Rows from block 4 of the image encoder of a small contrastive image-text model, named by matrix and row number. Rows with one number belong to one neuron. Each number is 128 + 24 x the weight over its row's rms, rounded and kept within 0 to 255. All counts start at 0. Numbers have three digits each.
After each neuron's rows are labels from the 100 images, of 14848, where the neuron reaches its highest value: "colour at peak" is the nearest of a few named colours to the mean colour under the peak; "strongest on" is what is common among them. Only what is clearly more common there than usual is listed. The data: small charts drawn from random numbers. In brackets: how many of the 100, against the usual share in percent.
# fc1: MLP up (encoder.blocks.4.mlp.fc1.weight, 576x192), inputs 0-95
# fc2: MLP down (encoder.blocks.4.mlp.fc2.weight, 192x576, transposed), outputs 0-95

fc1.466:158158140137114125089121137116123146129087149141135112099137128145140155094186135140117145142087163092107134137124114127161122165143099108118140119125143152125122113144074115148149149187132141098135140166139107142142174139144140114136113146106135093115175114169131112063173150115126128137
fc2.466:048116092148113149163111141137136117126146116124146145132089138179100120160115086111139116110140125124149172076163149143154143148128137081113126136065119126163147134134156155123131124115175139151110104128092145084102112134104135162110157118146143136107128127140102146100122120161130119108
colour at peak: grey (69 vs 11.8)
strongest on: stacked bars (90 vs 7.4); items: five (49 vs 13.2); flat (37 vs 12.8)

fc1.152:144127124131095076125145106147156162109084127087126138131118090135099140126170110165123090087131126090097123107113109155148151119106127124157118135101119143145135154121145177165165106160186120135165164097173156141112146172148143126102124126097115092167127142131107143128140147124182122169
fc2.152:129060154155112144124111088113147146128105129136071145145124092149150085108118167146158127148177105151144133093172104117123129135097141154117106158118131098134125106127135160096111099135165103123117125068113143121119139122116092132168114128118144143153101132137095121143094111141127173145
colour at peak: white (95 vs 36)
strongest on: ring chart (100 vs 7.1)

fc1.465:146170076073080121097129140104097168142126115145186166095137107116114116141143132135136122123051136121155139156077156135160121105146138097126136107131130130126132140131139113123095170131099134155152153136147135155140099151145145120130154160148128135112142154188115143126146124118158138115
fc2.465:114142149105175138104125152136124085119133145185106081145114135146110156072136125145126147110144139133123124139175117125113093110140127070142138109170109152147111114133132087121129141139098127108132127120139097113129139144126104103120112181135117134137151134103110145123110166136175127147
colour at peak: brown (30 vs 11.6)
strongest on: one colour (98 vs 53.4); line chart (57 vs 7.1); radar chart (41 vs 7.3)

fc1.325:107155158091107061114153120162132118161124141159180127143128153133142101117111148150131127119118133118136113126121142138156119116141113135140134101130123174153138097128141101104131119132117116112255117099103116117103132134166131175116164155130109118155086126150133096113127134150146133123
fc2.325:116086125144128120116136133093146136095074126129110175076128110111167123147161148134132135149101120128098111133155121129112134131146139176127138119125153112155117129136117112136152106110108131111076137142150108095126150158107093116101148124133125128096146094137127136168115118133094096127
colour at peak: green (25 vs 1.8)
strongest on: histogram (100 vs 7); one colour (100 vs 53.4)

fc1.119:160131138146159126112193141146071136160209168126088155107159172128147130081132125099102126150116141128104161164111062148129150140122092142159164135142108159087139097130104099088108109132112147104122143140125122094165136130145111103175091153144134146129121132165146146120094168097104144142
fc2.119:098132147128087116119122143114149142114078145140148126127145145107126183150158099134074134143089133116144133073133143106120101132194169154116125108120174167124153141161163096098115156089124143128120139134099149167066120136096109125106112105131133165131132145131114104143122127161133103091
colour at peak: pink (48 vs 19.6)
strongest on: horizontal bar chart (86 vs 7)

fc1.394:161131140113100109128126091119077147113098156135168134100173143107140118107151085150123117146105163127100124168102129160140102099154081147128140136107146132119145073120064100103155164145133146155142137135116122152124138154120115147139117112112134130142150092159144128080156135146133124106
fc2.394:140110133123087130117131153109129097137135090131151116138086126141118180157144124153088172140113155102121093144151136147107165122146138151130144086118153132177097151090116143193099117114087099139101125141110136111139122086109103107120085113108127166159142153124113096129100144116104140122
colour at peak: brown (50 vs 11.6)
strongest on: dark theme (80 vs 30.3); lollipop chart (28 vs 7.1)

fc1.202:145172107097146063135141119129143114147154117087161149142114101136103111106098079137143119139089117150139111159099128145143130119104120099126133138128087111122155115123135165135153162167126106124191185161123124124173120140164119128143144189146141129133115141112144165062130148134116112104
fc2.202:132121167145151155172139136143172139138070108113163123160151135127125088159096092091134093147159114147140128114122152116136126153117122130108122132102109154097154096141135131116167168123141098124178103095126149136096136141134154153156170129130135120091117132101128109043125092146113131099
colour at peak: white (98 vs 36)
strongest on: falling (60 vs 12.5); lollipop chart (39 vs 7.1)

fc1.146:171133117153124143084131119146137144122098174143147123082141109125148140092145118136144174132117140100117148111116125126138098176117124118139131137076149164092166119148117117117143131155177139111123103160120118143134155157144139132118132110111127132112152130140106117103132158126161094145
fc2.146:039133100149120139179115133149160116098131142134155097104135143128115116140108093126186086100112120116126150104173134145151105129093118077112152136102135144151136101146138103105159138136173139122113110133098121131112113122128139191123185117138093127106129106112140117096180124179134123125
colour at peak: grey (74 vs 11.8)
strongest on: stacked bars (100 vs 7.4); flat (39 vs 12.8); items: five (36 vs 13.2)

fc1.397:153120121161130093129151103124142152131121145098142131153131155127112129151161127128153123084131178091121153164108142200157108128093110133144148088114118146100147136130128163105165121142140134112147183126144124117142165152167102088148111139101118125176136114145136167100111131142147140157
fc2.397:116127080123132174089098151125103130157092162178137097098127158109163102135103142131166159157162109171129134151129097156136074102128165110094136100154139137152144114111139101133148163122123128119116117135117102091099086095094112094121154117119114133148119146135135098197132129129135121100
colour at peak: brown (54 vs 11.6); black (37 vs 13.9)
strongest on: dark theme (67 vs 30.3); heat grid (44 vs 7.1); items: three (42 vs 13)

fc1.17:127136135121102097118137144133119154112123158150144117098128125115147124082195140170157115137117132062116145131124143128110145118149124119132129132147131140135082122128069160136132136162139116131168112106118100129167173110162119154145129159120110101132173067143140097101193154125150123131
fc2.17:130116129116139132125140128122096141145156134151118128124153110125118138100100175119100136107139100124140117114117094105081107115176155139126151140156112118121156179134136112103101057114122132118128117082140094140127106148112101089118082132164124122134076170102108148100077155099117152145
colour at peak: black (80 vs 13.9)
strongest on: dark theme (83 vs 30.3); peak in the middle (51 vs 13.1); bubble chart (47 vs 7.1)

fc1.316:180088141164175118113150100117143133154147137120120178145109150179109099123119102126152137123143148088108134101125125096107142169127119170143111118098111174100130071122127148124109141143158117116135107123115151110089125118135078138170145117117131157150111145127146156102100193119160136132
fc2.316:114158103104128131124096132111130151106112159125120107118146131112144114128094132129174099110127152119175154151106163111127065088188150108096136075128124136153128138135166140103117183125120132137149135132122095151142130132169141118106145181158123118127138116101162143171171109148154153095
colour at peak: pink (57 vs 19.6)
strongest on: pie chart (94 vs 7.2)

fc1.401:149111114130112140104135130090092135096102182142157174130135168119115110129157147149140143154115158099118148155132139163108092143138133168133135125121100164092127084129112104099113170130099127151126105106102128106125122180110105088153152127128154165121091122171128111096110148096173151116
fc2.401:128167131104136167126099152148116130158121091091100106162125137164111158167095133092116139090140154177162126097078147090144178138116143155093136139135153120134134155146116176148104116114139136158188125111134156126140123130150162099149132106158144124098123175133109117092124105125119131108
colour at peak: brown (59 vs 11.6)
strongest on: one colour (92 vs 53.4); dark theme (63 vs 30.3); area chart (47 vs 7.2); rising (38 vs 13)

fc1.386:167132084100101122081143111105127150138140140127168171128120141126109133109142138110111105131127141081160146149105097113102112123140143166186136127131117134102152121159144101097086147134101146129120170117119175126111176206151115093145121139138184143144098151147107127114121141074125119154
fc2.386:125155110163119124101126161123114132177094134106117081136063157146116153151127133053087126128148137111167176130102109106102138164173155139126123141094126132131175146146152146135127112080131125088124140136079125100095171173185116113143134143106198114114121143094120103138117109129092130151
colour at peak: grey (34 vs 11.8)
strongest on: rising (64 vs 13); area chart (57 vs 7.2)

fc1.85:150145076100105082103126088099117157167114138117147173149118114131094155077118117161122145130086120107139195133074154151155103110152119124116118160130104143113168129119106151107140155163129129135157140173098101122116118148149154092149155155114165147122160177136142132113147184102135080125
fc2.85:117124146116134128134092129123182139136086137138133116180121185134137175149149092138147167157166147122137123109136152097127111160127112124069074098153143164117103090141128134134108191132101143119143086116122148125120111092121170122173140124108110135120142131125142105119149129122130111109
colour at peak: white (92 vs 36)
strongest on: ring chart (90 vs 7.1)

fc1.185:140161132126121140132127115088138170107111124146166117089137119098174107129154179105138127121130139105169156184103121112168101107147115128157164098123080102121132141126119134046146120144099156154121155107134129128144136158130140128102129172142135163151129139159123160113093125134165142136
fc2.185:133157139105147140175099125147150093090164110144126101167155127157122173128132080105137143128147163120145075134138099135138116144086106091141100116159158099141128119132136100167118147134114090147113154167158105146139115100110182129095120125152134116119138127114080149081152135137115138109
colour at peak: grey (31 vs 11.8)
strongest on: one colour (99 vs 53.4); peak in the middle (45 vs 13.1); line chart (41 vs 7.1); kind: area chart (31 vs 7.2)

fc1.284:120153145081145037096129123141139129164115148138159138123110115164180087145124149158137119154106133113138137130114162159139141115166106122169085115105129128141155111120143125132118132114109104118228128115108122135113122139205134162089137121145115125118108111123133098112131142135152141123
fc2.284:108103140146133136125141124122132124104086121128087172068107125110147144131147123106088156140102106151108134110147116125089140136121119164136140164115160124122155128126121101151144105098131171116044098152149134100130134152075100110122133112114155141079165107133098150173129122127112108119
colour at peak: green (25 vs 1.8)
strongest on: one colour (100 vs 53.4); histogram (98 vs 7); peak in the middle (35 vs 13.1)

fc1.411:148152097088139064095164105148108160154126111104156146131126154126095086129144142141128122116077151109120181167063132141166143090145116147157155110119103174137147114120111157114140142150115150160184126125130151103127123160147122087141158157088154124136168142154133129116154147111152111100
fc2.411:135145113135102150110058120127182111134101089139084082162091128140107175129135113131134152164153170155130128138128157154165141148064150114111110126123153116136092136110139127205118134113138106114081119143138139140117145095129152120134122113116113099121168137106100130191140113126092127144
colour at peak: pink (49 vs 19.6)
strongest on: peak in the middle (57 vs 13.1); lollipop chart (35 vs 7.1)

fc1.429:137110122094120133112135095120118166121131125139129139131120112121123121124109120184116149175113120118084128119128128118108100198097122132114135123111146154095166131171121148088128155176162118117135124161136124124112139123141157117154104116120115125144110162126162127091084144107145089125
fc2.429:111079088137135161118127142132179134113107142103142132118125148102107162143118123085178147129109090141136116109158146098125138129117178129138150131125142172112092102155182120130108146107130134121107117169131156112113100115104146136134160136158120132150116119139155153097098129175110140106
colour at peak: grey (70 vs 11.8)
strongest on: pie chart (47 vs 7.2)

fc1.48:139086121146129123139127111102149149132118154118158129096131134130122121130181104116108080137095130063115123114129124108104127119158115124136126097112134118103145088130138121122160157143162176110111166156137183154104190136123075131120093132094151120133145098158155149097126114163119120114
fc2.48:142145097137150129093086130141093117154153150118121140120153153137148110122132125115157153131151112131118113141138108110147136076145091129143094084136125088194138095143093129098150139147134136134136152122116150104122130110124072139110127120120122139115146088136151113119147098173139136124
colour at peak: grey (45 vs 11.8)
strongest on: bar chart (63 vs 7); peak in the middle (32 vs 13.1)

fc1.57:145137124152069110116127094119106135132124140108179130108174109143130156094166141149132135119090132105145143119094142121139136139137102139124129122099161140136124109154086141133154106182169170142143131142132134199143128138132107158116105107098117107094169124127125116095150155098128097164
fc2.57:125121141139127138125132176115145141153144089122134107152158143107093162105116151124094147141136096129160135140127128110087124126189185165117156128178122150120078160139145122151088088138068098106111134134114145121102147119145134095152064151140106127164122140098123110114103103088068145148
colour at peak: grey (65 vs 11.8)
strongest on: heat grid (80 vs 7.1); items: three (52 vs 13)

fc1.279:177151110106104132098119099119118133115102120155154134121159136119120113135173096179159147160115193124117107164121153150134118147101112143105116101104149154123119094158087118162115166178108131157128113110123132157130119137114156141175140109109104119119132132131122107104158149068128114129
fc2.279:118123135152150129137105137096162094163106137144181103124114121133140138137106100126102173141109143129130143134110153158154139155140101130093120127074124136112153108106105124121101146164103156135139104137093136134085103106124141140113096091106094203151105165192134123084078146137143142122
colour at peak: pink (60 vs 19.6)
strongest on: rising (56 vs 13); peak in the middle (43 vs 13.1)

fc1.20:129140175129108117130138093114126122146139130102108165140135138150144145142111146127084160147092147127132174142108121120148137135099132140113185116126119152096155120151134135128105139110158161117174169154096159155122120127172138126136124140119145155103093178138114151137113130142138077110
fc2.20:129115133111130169145143137147126109119103106139142138151149151123131113148126096122150091141131168138130086122134159104109175154090100154116098101110115131132087105158118125160101163098127103175148148095124126130122083098097128127181151120133107121115100126102098159157131147133110089110
colour at peak: black (80 vs 13.9)
strongest on: dark theme (100 vs 30.3); grid lines (73 vs 39.1); area chart (62 vs 7.2); flat (58 vs 12.8)

fc1.193:127149082100125047142152096165128129141191134093146165103127131146103108099115132153179113130091126129138130139102128140141111090115102126181166106168113103103120129119133165112144119145120134122135163171137149141168143109154111141131145157128135115154114110147159126086145145148126101128
fc2.193:090136159165146169202106146127169121137057103139129125149125151147142082152116113096155126136165141163163151074129140114153131151098099148126101124110129146123131134154153131120118130121136120123124116085109137120099141121113161169150180110130157127108129143117116091056143103161126149108
colour at peak: black (73 vs 13.9)
strongest on: dark theme (77 vs 30.3); scatter plot (62 vs 7.1); dip in the middle (62 vs 12.9)